python train.py --model="text-conditioned image flow-matching model" --dataset="small charts drawn from random numbers" --conditioning="text" --cond_dim=256 --text_encoder_width=192 --text_encoder_activation="gelu" --text_encoder_mlp_ratio=6 --text_encoder_positions="sincos" --fused_qkv=false --qk_norm=false --optimizer="muon" --grad_clip=5.0 --gradient_noise=0.3 --batch_size=48 --epochs=2.1
Rows from block 5 of the text encoder, named by matrix and row number. Rows with one number belong to one neuron. Each number is 128 + 32 x the weight over its row's rms, rounded and kept within 0 to 255. All counts start at 0. Numbers have three digits each. After the name is the row's rms in percent of the matrix's.
# fc1: MLP up (text_encoder.blocks.5.mlp.fc1.weight, 1152x192), inputs 128-159
# fc2: MLP down (text_encoder.blocks.5.mlp.fc2.weight, 192x1152, transposed), outputs 128-159
fc1.331 106:134140118075077101120159137171148090163126139127129153131175164191157101134109111087082134077145
fc1.332 107:161135134111137144164126092130103086104127091113152091172141096114107133208146156157161180121121
fc1.333 096:131147131204073136128103089092147144072112142114065090173169140109174090147126139148150119151125
fc1.334 105:101107118165154144123089127168127097134126149128093086160113160167149138136076121138122131113125
fc1.335 104:101103117140135096162076114107151110196045128065107131143167124117116100109178130084149124089193
fc1.336 098:146119097115198121131110089144095193136164116091084166151142038101120093166113092144153187099146
fc1.337 089:200120146140154157136135119113086139076173130107070172118143107159118151094075068132181186176106
fc1.338 092:057093154110081138132130153144212141152136135113132123159099113077102135118133151111149131121105
fc1.339 105:102113158186109121147103142149130130134105195134159065178177131115186142113120097162156144145160
fc1.340 103:170122198076128092119123152110130115151117091111131125082146120136128178172108092136111154132125
fc1.341 095:157128128116111144142111092096117152113152129149131122127136081082113113072090100172135101113116
fc1.342 102:108089123142121101176170160116135142074105069128165122127192117133146171122120129071153134109101
fc1.343 102:129182100153151080085122114103099147119134133163101098142103110127189130116158135110131133091082
fc1.344 098:097180128155077167168142048143194189109129102103088139135087118078129117129154177161213128092147
fc1.345 091:094081132133079101117165126131130159119157168104169116128170150122152151077133102058108181131143
fc1.346 101:157110140177111115119191155113096182125058137135156098147111135091133156093155131090143147198111
fc1.347 102:091143149123163119114100134133130129135153144110138110166125145103152149189186162073159181180134
fc1.348 096:112124146148124107130193042104166078136168116164101130081105119146138124139150087170176151120099
fc1.349 100:163197126154065129148073138114101093158105118166118162125093150133157118141144145151132184137120
fc1.350 096:146148103157134126113145134097109127117125098176122165134088127140154123134078123119071101092138
fc1.351 098:182160171141125103113117125109163123106098116210111102139088180137137196151121149128193110119125
fc1.352 096:133120090116128179141091140096145059166158151127209127180193128152145158091099159196148102137132
fc1.353 096:081122099115163124105148145055107140135111153156082159062152152113111115141160127076155127109140
fc1.354 095:146169075096163082106102160119158130124118095118128129112072161096096133110056167153142101162093
fc1.355 101:128158101104158071170151137162121068102106104134121125127123100144093123113097103156091132185168
fc1.356 096:158112104140132096076141094145075139121130107142126128143156157099113050173126094108138143141095
fc1.357 101:206092179080130172126085163101146109105132137156127191156122103144149108130139155173095125139175
fc1.358 098:132117150079171188159132072128167091133095116111117132114122157106105192090105162135181139123084
fc1.359 097:196140098121133147160145172145143142149101142130170152129135124141064149126105082141129108136158
fc1.360 099:093144128188125120145159149132115204146170095157118086175112146175136091156093109130133093109129
fc1.361 102:154069132172162143125147145085135092137176115165096093103158130145142093118128109123112065075153
fc1.362 096:142134081148084143128099155168176127101144120123158141182125181120158114163134115097128123206105
fc1.363 102:182125096099114167163128083168091222073136083116126161190150088122104160107169151106199125132179
fc1.364 103:120120103140109135166142142088121137102079157126161130171110121104140136101174121108095143135177
fc1.365 095:112109104119160136129195068070135104140159136139085083143161128110175165143205159095205161076116
fc1.366 107:204138087139173128100111092115125119111089137153131146126107140086100112137165149137153109154112
fc1.367 107:105061151142151128092126110147106156077142109110099188147138146164043104174130102081163137175141
fc1.368 090:163134103122160152167131104203081124124056141145121085132138115121115162129170127115143177172055
fc1.369 106:083176114134160094109126161130123087082086096081096131104132126153164069175117127091140190089105
fc1.370 096:126117170166100116149125118139122131151152101150146156135087096081182147117123147070160090117135
fc1.371 106:181102116129080142060143184144130086125115162135114162067115185153115111135126118134077145164073
fc1.372 103:140127171108133093145098111094075118121106123142090103125084143168091086109143143165198109126129
fc1.373 094:157129129087092146200092138136183140101138157086111104148184133163132133182104106115085143107191
fc1.374 113:084040155072113188181148112104152108136080109196127114107191124064151114130073132140163122125150
fc1.375 101:118109109135102110134155143102078126122155104123141096155124156122130072089127169121154168109082
fc1.376 105:169094157098118163132084134113158089126141136127208132141143145165097135122114116152129136105153
fc1.377 105:095100179144129171103167123117189160088177133078140159123145080097126115111139123129145071114108
fc1.378 110:135115145140084177121144162107193183137161153102104152122154127140112171095105097118080147123178
fc1.379 099:110100099135124109155118161172121106129068124118074098140101151153112116158054058128194149163150
fc1.380 100:122171149143123145085138110129120106125191156075152167160187155144151137071111133135156115040143
fc1.381 094:118152097126128132119131189140120188143149203107125144186108124148145125120065113157088176076158
fc1.382 105:143150146174155152172145176163152103156177130149065111143075050100072161103134141149111153169102
fc1.383 096:124077146132131174193181077124070175179134134197067162098155170158091145119114123135109072095160
fc1.384 104:156084104132104077134183119078103151156080100161104146163139107126110116129148138203114132106128
fc1.385 105:116169143136164132132095147091098123195171124115105109174123121233120131095168161178130134140085
fc1.386 095:108155149153114126073157113111150124128151089160105145143151096142127103125139098164152142135161
fc1.387 097:171120195135150138122078152076151140076140160117179152132196127145152181087173180167136177101149
fc1.388 100:081129095172143137140130120153142108152084133145111126187145098134108105050131180138103220085130
fc1.389 101:118115115131163160137089121114149121138150107153120102094142114174127201108087101152127084125103
fc1.390 105:114102128074123184119079072107143069120163129092205191191129146129099093100172117137171091130103
fc1.391 113:158117144130141175117149085175107158096133144138134111182071139143146176095127110105157103127155
fc1.392 086:126174086158142117096179127053134095104138089111156145124116160125138152204146138154123096119122
fc1.393 094:102191117167091157125135129157136191095120146055131102115090111109166117143128083145080067111099
fc1.394 101:075114170181117081106132100116142107137140150136122162123166097147132117150108087117152141129143
fc1.395 106:120080127155129112130108145109176111140173126186104138147099157155089154093163161161138112140135
fc1.396 092:132175189155121120133114144117060138087131143085158115085127116162078171130150155125129119134179
fc1.397 110:116115088112127112093141148140109145160204144135150139088134149153176151147101079127167151147106
fc1.398 099:118117199113105098102130150156110079174131172176140118142138125144095108179107092103100138103107
fc1.399 105:087178105092110087132138145180114172124153143130141099117178085098139118113162120129146137187095
fc1.400 100:146089127121095099111142124155151117150125122096136178107077142102124134100121128118140149165146
fc1.401 097:169128121144144128186051135081167094119126130135106102166111161138075108128115114111186167134098
fc1.402 098:174033165134105099113136126097191130165107142087124120149124103141198158130164135145126094135170
fc1.403 097:085138145113159111098149108162168077178064098135059101129147119153058137112134164095127173142070
fc1.404 096:148095147131145130091119152118117144170106108157124065160134155156091136124107099164122083151167
fc1.405 103:150158070120114135165129154086102149140089124151110161138196142101158094086162136079112086090060
fc1.406 105:111151090129181122113083133130108161161136111132064132151143193144143129129056123152139165136176
fc1.407 096:155203198117110149081124156169154107148095138156148120184164165116129099114145115082110153070169
fc1.408 100:132129139109109089120167124143159099137183112161150097134126098126092148163092100153139124163141
fc1.409 096:131129184123159152157147122126110057152095128145174148120147095105172141135170154180151141087168
fc1.410 095:153114164089100119110106120183106145129128150157119132139175159175136123155124189151143157099116
fc1.411 107:102120153087172068161112136153098102120172137126101114107154177151162161151158138089105060147130
fc1.412 105:116073098158117110145131134165111068121136104138118155134116140133122177133116106145134113020143
fc1.413 103:102166103101130065180138133123150175130163145147152181111114119088118168130138124118136081181151
fc1.414 094:072124118150140110131109146093083102137101089125093091112152114206218186127125096135099121092104
fc1.415 107:135114120112165157139179133091137140126096127101151137136184166117127103079128162160095110147151
fc1.416 101:121135142112146129130115146139089093086112148114166035099155141065180094167048148144108100089115
fc1.417 102:124100186158158125056109118138144159091116167120107172129132179064163130063120156132141113201088
fc1.418 092:091160093082094055123117136168102172121085137068144102111156117135179113107130109181098140109170
fc1.419 104:117098142128117149172131086130153099119104136108140135126101159110102130175163156173097106181091
fc1.420 103:134153137083129146094158126129094088122115124155165133106157092098101110158078161161218150109168
fc1.421 098:155143129111092135162098122100128073163135136151084107141071095115122112149094067192095132080083
fc1.422 097:168078101127165112157101044158163110094135122082106106136106171153114198154157113090125144115161
fc1.423 102:110101035162096177190071154134144180068141161132121149134153152149159168127094139109147188156120
fc1.424 102:125102131136120111123099088114123143108179130145084129126120133088183144095100122158090177103101
fc1.425 098:064074175188133083180105112151107081130127129128094098135109162146179145185129096132128090083074
fc1.426 095:111145149105162106107154029099114110064143185097131164117107067162153060134082098181079138138188
fc1.427 094:103170172200108130136077162116122095114150076053181089093144069125183105165060183090168142113084
fc1.428 099:124116150133106083124143130132118147202163127203124110145118116171066153180089149198105158151137
fc1.429 106:180108100155151105132171106082144146135092112122184083166128099106116104148116171144110106115140
fc1.430 103:104129081159126106142153120145123134150132127077117145098170096178168077146114129136092124092139
fc1.431 095:102106115122101195137101106183112179135103160117094043122146177101115146114153082171150129131098
fc1.432 106:105177146155164184167093163133189128098115094119123095127127150134163085153162121099092147071168
fc1.433 098:147122127168141156125105135113091104169131122097110152123097148082194133140119194112106091096092
fc1.434 101:191124194163143139175105140073171081096144098130057124138067109222114148096125150077128115179170
fc1.435 104:094124119061137147175148183157161125147139130124148140138136155117131102127067119141125114186126
fc1.436 097:174182153101157151114110125119123103113080096135120086157111161098123122125115121133162125161098
fc1.437 098:115176138071131077122155142106126169050108137129129157151133179136162079109116156172050158128140
fc1.438 097:161088135118062178136093161136116121096136103132188155116083127136143105135103104113120105101150
fc1.439 108:091169121091185127146143136067115092186137121132108126141121077101179121129155108194083089140082
fc1.440 094:101154159083156213129126120136093164128125137181137143116108095145127125112135126110139173148079
fc1.441 099:088122135183146136143108107122152149163080103133101110050101084120091070077065129184146109126102
fc1.442 105:102091142102127164167178110195134075101103106082100117133131160144092142144143129114107113149089
fc1.443 097:132134129120134126139086090142118090109080182126151138102142127129143130135096110046099103111162
fc1.444 099:140112121133088108149067145163152090122070137144101167142058146169125062112085113101142101081067
fc1.445 101:136121137133089118101195092151108111209118120134128144165169114122111158103105066110157135074151
fc1.446 093:122082058117185098126135099115098142088148246106127088126123161142124114121123130102124087158147
fc1.447 098:100209137097132099174154126122155111132112127100094084157172106159155089176096112105050126135157
fc1.448 098:169139099119140139118095116112150096103093172173121148098143090135121150147133094106227160145134
fc1.449 098:139149111160137164112142161100124105139105146102136060157036119162072144044124122124061087147138
fc1.450 100:177133084137163168148110105157134109112133117174106064157159173187137152133095084116066080093133
fc1.451 103:084116109194147121145074112111074123175121164172092147147143106117123107112102103131138123100141
fc1.452 089:154128177173140168144172100125119094109116104159096091111096203043093118089102126128169146114166
fc1.453 099:125142101072094132163194077113149135159153106155082125123138151075149142145092144143108113095151
fc1.454 107:098158085175135142134122157146132112156125115100104109138126114133097093092138093107161163126159
fc1.455 106:141090110119150139134160126138147147136136115124133098153139127103086126094110096162084100160175
fc1.456 095:155109119101112115147130144135083120095097134134131184081145124130137172180135176112108135163099
fc1.457 097:115173111167132103116130148168150099115169146121146192140083167144192079086082101144143108116133
fc1.458 094:090106148123148131129132097108154117077124103110165083110099108128120113106173092084150141094155
fc1.459 095:132126103170132129147142102116117105114108135108167110088119096120152119167170083059099154142178
fc1.460 103:156122125116127130158114096163113149109131164198139145156144153158149170086160152141140089170066
fc1.461 103:122164135154161112145158131129113099086135156182109145161145111164143092129103098059099144132106
fc1.462 106:142109176101191206116098144162134131132137121081135160125126121072123175121133130156133098126212
fc1.463 096:115097129162107108157091142140165066133062125114186150154133127145147172138140122122165092156199
fc1.464 105:112155150068120160151170092094201143105073171120176132103086140092096092110143105115095175144129
fc1.465 096:138112097157098079118121154122115084113179106114137141152121208136127119084154152099174096068184
fc1.466 093:121074128120107199137105162172146137150138085117150145094094158142177103136109127090118063102170
fc1.467 101:142097146164122107152120154098096100139163187078133050145071088129130138128096090150163092139138
fc1.468 093:132129121127123136125143134155122144111171134093116084119163125203121123086110170141147115098072
fc1.469 099:101124152124094091141088142162146094114081113074092142182124161081097141190132097133095083207142
fc1.470 109:108152128169119060115121135085105090129101102126106115090131154119124096115093187163084158150120
fc1.471 098:137123136111167088124126083162126123194107157102122101157137129204094139153081165145120106121176
fc1.472 096:108155115198152175131118114110149157083129121125141125142150148119177166105074158085136114145162
fc1.473 092:131135114067103138090152130117169115102109065106119155080174171089128133109125126159096162146175
fc1.474 101:193125132059123163130133100118144094076108197141122201129199117068089098109103146123148084134072
fc1.475 098:159103079171103139174138174127141099143112138108116165061101228141158105143110107105144044150087
fc1.476 093:104043107146104173099139169135062089090150133119112128181133118125136133146122109160130088119133
fc1.477 103:154106108102098148152147114172105157108108142063135102135147084123151081143061098165109153089138
fc1.478 101:121133129114196139157113122160078155150171089163140173171101107122134157111094160139065136114158
fc1.479 100:151163128117185144064124109145071115192123156100110192122132127101115172172156117152155143150156
fc1.480 097:130101091094134134136155130117163123112104106128121138175111080110115198179123110117117156093070
fc1.481 091:148143168151218076101100167079201120106168150161086132134123147127107085149101071134133113115075
fc1.482 109:123050147127135118167125112113098093155055141098159133087183121118161165151102118147141149113171
fc1.483 096:170117157132107161119173117180144122157107067134131090160145137123135109173117109116160152107142
fc1.484 098:141122103195159091124137154119144147109058177153029176117089116139118117090131123144143073134186
fc1.485 097:080193077150107168137157122125137148128141113119107143144112089095119190126195128211091140109104
fc1.486 098:125072088116114134152175101163169131120103090084164114149083114132214140083127145092140163140125
fc1.487 094:102133100138131146131082071074135103169141118164140108100189158130155126155074091115140166187124
fc1.488 094:181119045079142096160103119141149085143129103127085134156143164094132162117111144124123157076129
fc1.489 095:149135167097160080112123122077126169142144088090100140162157125069139139125136166164109074105088
fc1.490 095:145143150097154088099158150156145150118135119127138114119091166075151108169141118075113112059200
fc1.491 097:180105087115108166128130082081132062144145124095108182101107122066187098171136122118124090065092
fc1.492 099:141148143138118162083107134157116122171155157090127175227117103132106212185104044092108136123124
fc1.493 110:142092111127172120133137117165179134077155102146091132138178086183049123130183108140159112089097
fc1.494 093:191065149150089105124139110121148153169127153116129175121145146147158152133072099113132168053143
fc1.495 101:083122136111185144119135136082109139136117100167112073145112090139148124110162163146109108136116
fc1.496 095:095126120137114114115104066153108137077147166108138075139116104177132082152130106141137050150120
fc1.497 096:151144172068131145078111122123171161156111121103104180123111081112086103160117112147133121157112
fc1.498 107:126160074159087100179108122063116116118098055159088112110157120121107121153126118124134108037125
fc1.499 102:145087126171138139161109102074109140080158108181176125176164144162075192182132102126176111143144
fc2.331 100:114144146069110158086134089123092200085061118114166107154119119157151082102109137206090118092112
fc2.332 104:204130077123177125139099043106154176146117133085131127112118104080137117106201168161072129170127
fc2.333 098:154130114170115129097072103145145138112095136073175132117127156136126142106125157131114161153175
fc2.334 106:151107151118059124139148154130103087122132123089074126111137089096114129141186185080107131162047
fc2.335 100:120094118098099153178124121136097078139144087084098127129165117153135079155112061150111124150213
fc2.336 104:130091106149069077112114123099119120074154091140106123107119138099116118169141112153102129139175
fc2.337 108:155143152083130154100101156115129070135152088147112000083143164173133144202116135108097157097178
fc2.338 098:130091113132143139140163024129121139106133144082096135132150165134080074135119076158141139122079
fc2.339 107:134152121109117133098131109128138136167102122125105164133108145095088099137134119119149168155154
fc2.340 104:088166161106144102139135168080090081132150156147155137145112147108117160129065108160099199066114
fc2.341 103:137141113065184148085094115131145059132140132108168133104095137129111134108150157139107136139123
fc2.342 093:176066097153126088145087084097147176056139090125106137147148156129146112117112126154125091137110
fc2.343 096:168111117133170154184174132096154176188067172196149113176154174108163171136181115141107105198119
fc2.344 096:147089216125115168156181109124159088156084095174125140130146074124101105115163125084140105150136
fc2.345 092:148103130122085092131138093105115150095187122127143140133098181097134166175087116112068120162104
fc2.346 098:158154144125124152163046154077089154112110129137133108151122057160095088132130135104152101134146
fc2.347 109:087093134090117068174175154137157114110052141157148157114109111117137153179156104095159190126120
fc2.348 110:101149134094137176083175143141193107072112140145100120105106141090207096129169118112052095163162
fc2.349 103:145109170062121133162134136129106137139113142072097136137164098143101118119120162168086094108103
fc2.350 097:096106075081130105109127106076180164114127127100072107107065120110107158176138062118171137167106
fc2.351 101:159097104144163105124144114123101134137131172112079153083185114133166073181105168128155147145123
fc2.352 101:141129042154152133147139119177105123106190093146159150146147104119089115098131163127097122207152
fc2.353 096:166118193153093150143109178067111136107087131116143167124098107125120144091133064092128105119124
fc2.354 103:131154146147105113177118091139146129152114134146128157128129167088175106181159158086116110112115
fc2.355 118:121138104145139109111112139100115176076193103128134124110103092133146112114190143145134130142108
fc2.356 100:110146170124135128114162072083079194097183129166116137065123149095144098122148134154053106132125
fc2.357 102:095135080105145115209071133146131111079136120149187154138065149087130131119086089076144060129116
fc2.358 103:133101086178132079124138054152147159104159188147143157081175103117164176090187148172194083079158
fc2.359 105:143130191120072139148107132155106201102080075121099172078154174187170157092147042182108096168122
fc2.360 098:204155164093156108123136108133126144124138125148091113095109107132141138142119170120114123129182
fc2.361 096:105118102114095157115086096168121091114139071203066190064107124170091197128160091104107182092133
fc2.362 101:115121094175154099120095151136086172186118106062174108146132081154134109200109126197087099116147
fc2.363 099:067129098071161136084157132104147077166127163123112095101117153135148098138100115045148112064127
fc2.364 105:078108062102151104160119105127192114141141169159089138122121176070128102130140137093113109111169
fc2.365 083:123129141124103125133124083093139095096110137086144110146123158109126141108139110109107115097101
fc2.366 095:122127118159048084090185149076121107141128148166166107113134061125140170114143142181138127119138
fc2.367 106:119173134136144084132156156108148161077076143127148166108113106149137121148075123084126110181108
fc2.368 101:102080135090155161108088169103151127112100133153098160093102144071163039143083151117123125098130
fc2.369 100:146106181109142140146097146157125180105096092147173092170183144116156116158113162162103179120141
fc2.370 100:115140083135137089136114110143086122137186126090101157138114110126162135162162132111116120118133
fc2.371 098:102147177099093112161167131160124046118173166179116086083096106142144107152127173115114134086105
fc2.372 099:125145119066095137118089101151150111102170098121122054089153140103133111127139148117159144118166
fc2.373 102:112185180080120114128124077145127099147164123153139113131177108134142194173141082146127112160083
fc2.374 102:197129104121080121174160119145173128133143173164157103168124056150120172130087103126134103085116
fc2.375 103:111122115119142186096187132126139071109144159066108121091140130147133165133109130152110144141174
fc2.376 105:113087169172136105149089132137080127140147119139144096135100116112167157095153146181146181151151
fc2.377 094:132111101161169140150123137112137185089131099119125142109096145106193090146143079163119165094179
fc2.378 094:097160099172127139197125166092169123133094121072134178132120134112154083110167134134097132154145
fc2.379 096:139117166142107106132159129187137135118149122161152078091124100127105184184088149150123154170057
fc2.380 104:112159149108126117139116109147162094153112114098123109118211160126144172086115145124121123144124
fc2.381 102:154130149162183082111158138161069114144130128171160134141180086189126118132146134167106151116127
fc2.382 100:172153132108165184113132088084115182135154124050083148132155198125138136099069172129105170118145
fc2.383 095:178152193087148109090123137150143168107146151124138109143096087129121123116157115151152132138139
fc2.384 100:092088139133106126136128108148093171098160130130128131155138103094159194049100091096104145145126
fc2.385 099:164140163066111091126119093136154141147125134146125087107170079113130131162146147151156104168098
fc2.386 103:163046138138158118185132082112114148194112179154101095144153147092151117148084134148094151155125
fc2.387 105:107143040144061144093152168112190166077083094095102081115175162091153108110132078110109177118136
fc2.388 108:161112168178145063125104157138137116134119112160145136084152199160114156160130149156074130148154
fc2.389 099:129110166177138086154063152112136118126104121143109091168070103084153116097098139130099148098112
fc2.390 101:109076107126121125114151114141106165120150175071201096120069152209089149120078125150151168144075
fc2.391 101:181063098119137097191115087149130108107137088165121125145182152089137117163163159091111065086133
fc2.392 101:144145134121083156149150163085165127122063139148207128183173077134104158136144152128102154194097
fc2.393 105:127118131123182168082191072133147135105057098089152080129154156127138132103140120142134089088113
fc2.394 118:081160140111102134125116085125090169133110174142152166175111120185132083170093163116157135129124
fc2.395 104:121170186106132114108196148130106075074082167153092102155126116180148179099140173191100168151163
fc2.396 104:125174113129184096178130060099121112145149139170052149104196114092119139136189163194122114082135
fc2.397 096:183083134114164079167103132132161064101125144154140165172097065147200093165137156129149118074094
fc2.398 097:148127128129114134089155076152113160127042145112167155128132167154148139147171133137108057145127
fc2.399 100:144142115173149170096147103184075209114098120160133161152129111184170146152107167145096163194173
fc2.400 103:159091095050205125138142081134113132167140116081183228178116137139067050102094099097119172131092
fc2.401 101:100120065129132097093170119167057089144153113049054133119115117114134130130124113181086170183192
fc2.402 105:093179116137124159142152103110121119128071159193181130110122054132143124140114127128123133098058
fc2.403 096:162133109200108100027101102087092194072150098122163136096141138177137160135086136130123130129082
fc2.404 090:135181122100131132100187143151136094090131080141104113082107150098074096097204118118153163162102
fc2.405 093:108105183100088092092147187115140097174070140138098173155124128091146221126135078116127107122113
fc2.406 102:115202091139085098073133121128119127100167154153120145173125180131108135129168091115109195160117
fc2.407 101:099070153105108155154104132110142137158215118106094180140128153147114109101122028155165156121140
fc2.408 104:163160060104091105115162121144117131084158089135149150139128129141119140178094124143147091154102
fc2.409 098:163092187159045130087129054137095108080089118121109111082129127117181139133111146093152129156098
fc2.410 095:120131103113125145119137091193128088072122155148098140101099143108156165193090106118116143122133
fc2.411 100:076115127152080133153176133128170114143119123141092130075144113111138142127084185107079124118134
fc2.412 101:105120191147091095131105123140108156127115086144121093146114099094160127120187121140183138106136
fc2.413 100:104164158143128122161177107051169085115174126130166098126111103131139091121104085150187156183126
fc2.414 096:110168152053130058198150104098087088147134138118142109172179133187131125131146124112096111072152
fc2.415 093:161167112053158127153157100127078065122205143120067152154106082141189150132204098117137158127140
fc2.416 103:124183153083161149104187140163105149098143103145117151118141136077131128136138120107120059141123
fc2.417 094:121081109076057120099128169165169121118139102120135135115202127086105114090169155158110107106138
fc2.418 101:078120114141107180071095153130139106128138087078125139191156122069065146153102072115069098085122
fc2.419 103:203103169158108167121135126117110120169128138113147128102096174138143137104131198172109082128174
fc2.420 094:175131138109113094131175081145167174166130140138129130167151113181223069143089147127136097148121
fc2.421 101:156181122103135124145174113174096127135122087097078086133112147120142124145139093101091102178189
fc2.422 101:076093152105186160081143135127101146208138120175105073133153154166129104165119076095119135122118
fc2.423 101:141113122160101130063139183111173147103138174154120138139122132154136080136120109093129123142104
fc2.424 109:102107105137173079123167086126121157169143160095095106144079113138139157097104113162094170171078
fc2.425 097:116109121126132122086177157043066144155140099095125092157133119098101108153098205147143068082105
fc2.426 091:174150110124102132202150089160158109122100201136125138113128082128152073155163138130230130141131
fc2.427 093:126123154162113100158123078071134160128105134102126131147106139129104089151116117095100130189161
fc2.428 103:060149083097049107114113125139146078155121159123178124157099086117083108128094072105110170134058
fc2.429 094:129140139168122173118088112121156186155105081145162131090082162129117148112058133198143120115124
fc2.430 099:116128134120075147108107137138105139139121150074119146142139141098099099115131153111168142115117
fc2.431 100:079126120128144073120169142101115107138150130121171122125106118089114151147116156126139172122153
fc2.432 100:123115120083125170130130181108167199168102112137148080129183102183150150155150125163153101128168
fc2.433 105:146109127154095164105158167149065134126123124089067114114078130107175120161101099178089137146146
fc2.434 091:159145159168170102080080122100082137127207119133121096127188115145090133212144114097163127065151
fc2.435 099:158147133150134101150125121116126119163197145079093091088147092127087056132127118080084168165108
fc2.436 103:130148087115103109166148171143163065109135079155068114150121238117102092093090096162139102127150
fc2.437 107:123127145098152124079123088149134135109179098091156040120102128157130125144102133106156212116132
fc2.438 105:099074143112151088095109136138112162146108167116155107134156075083122113149130109116093130138132
fc2.439 101:112170111126078143115125174138100160141084138107111137071118177191099153139126110138163122106117
fc2.440 098:157162142120108146085102063157127190106104095157105133139119172156076125041106082170138090178113
fc2.441 099:180106147149084143133164102095125164116129141129090110152141124133109153133145127125154179071108
fc2.442 098:136131081115146130073108083182151155082133114132057136135139104090150184080108144172161100116168
fc2.443 102:065091150122118123095120149207124130148155102164156136151112067087107149116078148118087084120173
fc2.444 094:151177126158151214183120121116120114138160167087126136106178155123123154137154125173165137093097
fc2.445 099:158054094156081168115110095180102146181150136092167103149141128123145150142097140146140088140110
fc2.446 098:128125125108155172139158156117087131136148138124146166137154151168104163121118167113114091122173
fc2.447 111:138183137121098064116092113124102150039136171144116117120071119144126130141116102122137144141076
fc2.448 100:137194176155128129100148151092157131112147105151097062176079126149138091130120110150084160137095
fc2.449 100:119050121152114071084162174103132085138118099171127115119116124118120104087190072147198131096109
fc2.450 103:113114112175128127118125126195122144108179168120139147120188201123109115053099091147118100145133
fc2.451 098:071181156086088123128154118137126141145110079092174112122126175118112152115132179122103148090132
fc2.452 096:133098175153122074144111055179125121134142150111115170165121180167054104102168114126157139135198
fc2.453 103:106099171164129095150149140128081064079201120108155150153106113125147123080131199108082143160134
fc2.454 103:164116128154082168115193065080124093120140187173182155041134165111109096170165113166135132094157
fc2.455 102:117138122124176135112135113162098208172184151094158165116102155131189108136097090161096140107121
fc2.456 093:155127126130092185128073138120136163105086113112168126195218163139154157175139095152091083129135
fc2.457 099:154177078137116138124093144155160137095137138153137073225158115128099023136144100114140130193130
fc2.458 101:207102124108136116124140139132111097168123148141174209162120169176063165112179113212097121126133
fc2.459 096:110150118133019109120070116188149143111132152122136119193147178160173135175173137120156123149140
fc2.460 098:135136122093083132049106120156119135134134107190087137137181100075150158148124084149109144080124
fc2.461 098:155087090112169166095108125126107089106171090092089108154104132067102110131125139158120173134117
fc2.462 094:145195173178156140110132132114104148135151197063118168158106157172171127166080120137134090134197
fc2.463 095:101095192126103098156110126157165146164124123140100113126116107095066143098123127104085188113133
fc2.464 092:125104128197170177120105102101106067112046168094134126124105130102145141132097105173158104138145
fc2.465 103:104057130135115190103091136129170125134119112131101100127162115177123150163094125098114116154087
fc2.466 096:197148155074114127122113126077134118155175113077175201141178128163107154167173119092065129153137
fc2.467 099:130169117131118154156124127112166094141127119087192108059106105136162153132103130141117110103189
fc2.468 112:134134125101103130189122142150186124151127106117193091127126112159147145187105081152149125106103
fc2.469 095:168121122148124161096159136100096063064127096172102087109085083158069120069145099095158166065064
fc2.470 091:115159127144190131136124136144119101109145106124183127075107114149128115111167114130100180124122
fc2.471 107:097160078140142072124165130162180099122144143142100165107128110101174130082109126108148110178082
fc2.472 102:182110155075090051113158112114118145093102177109151137110099160136183094182139170102118146153156
fc2.473 095:114147098164152135155136133117126162098133202106171106103116107122127123109183191178128144182128
fc2.474 100:135156143113122153124174135089120118140233117129101095084126101104106138139094114149101110146137
fc2.475 097:104115163149099126128131162127126084203048128063123108154070091137110147150092115111081128125159
fc2.476 099:119072141172160119117108094161110128145088167085122156106174164128105097115114095133127197123150
fc2.477 093:035135165132130179136128136144132085130139079143217079144165163090141156143128142066076102073117
fc2.478 100:117153121164086150137138167141131081093171152145120132130051101153129110173118110161129091082110
fc2.479 096:144153092065157141176141094149144147072082140114130113122178098128126168072128131122138123122113
fc2.480 105:040177133105146108170128104044126126136136133136154169127167142143150126128146070123154112140169
fc2.481 102:157115158124152135127104083108101172113127118142087178104148089135118159103129110175107137109086
fc2.482 098:154089115105090191116097149104139090143156085076168071094119197146168111081102132107059146112114
fc2.483 100:151075107163157061093153122119227115133146064106071114141108130123131088154160112137130105041144
fc2.484 106:109090093192175101123197160117155105152125095099148181152135141130112086115142116184056130132143
fc2.485 098:105092097144146142123165112155053115168133103181171201097180155079118161067095131158127112156115
fc2.486 099:131117112168179078109108100097130142159123152134121056113086163157163163145124138064144112159131
fc2.487 103:130113110108115141123086089130122160141093133126087056144072154112173135123117171068149169118145
fc2.488 093:125137155131132119121126165173117091157128113136081090125112114177106165120163132085104111170109
fc2.489 097:082096165131129102074156115125135136129087158149149148092108178150180106126126092180130115116179
fc2.490 095:096146150124142093126121125129078139064093150129165157105145136144156171146184128108080179069152
fc2.491 108:103102125155155076108097087155163165080089132051165116173129152161102153133138143114161158172181
fc2.492 096:117170116190121174160137149155107117088166115111158172103132078123107160153139097153099093115159
fc2.493 098:157148100162121167133143155123161101173110182119158146170196188090130121121110078126130153150107
fc2.494 096:109133078147173137139119171081159128122104210111175061130072104109121184145183127154127139132180
fc2.495 093:116111202180148144102141125165126152110146110175141145140151165155160172152070136083075156118097
fc2.496 096:131082110054151167170167130098146159105169135090107174152113103104147144172129087069145127131147
fc2.497 094:140153144138125172138069162123090146130116147165147120105144142072097105091127111164108110167133
fc2.498 088:086133171045116125068107114150172106142140130056135120139105137143123078114122146064070141142134
fc2.499 102:141137126094108132111137116101157114161154136122176092141142148109159147130161169154102142132095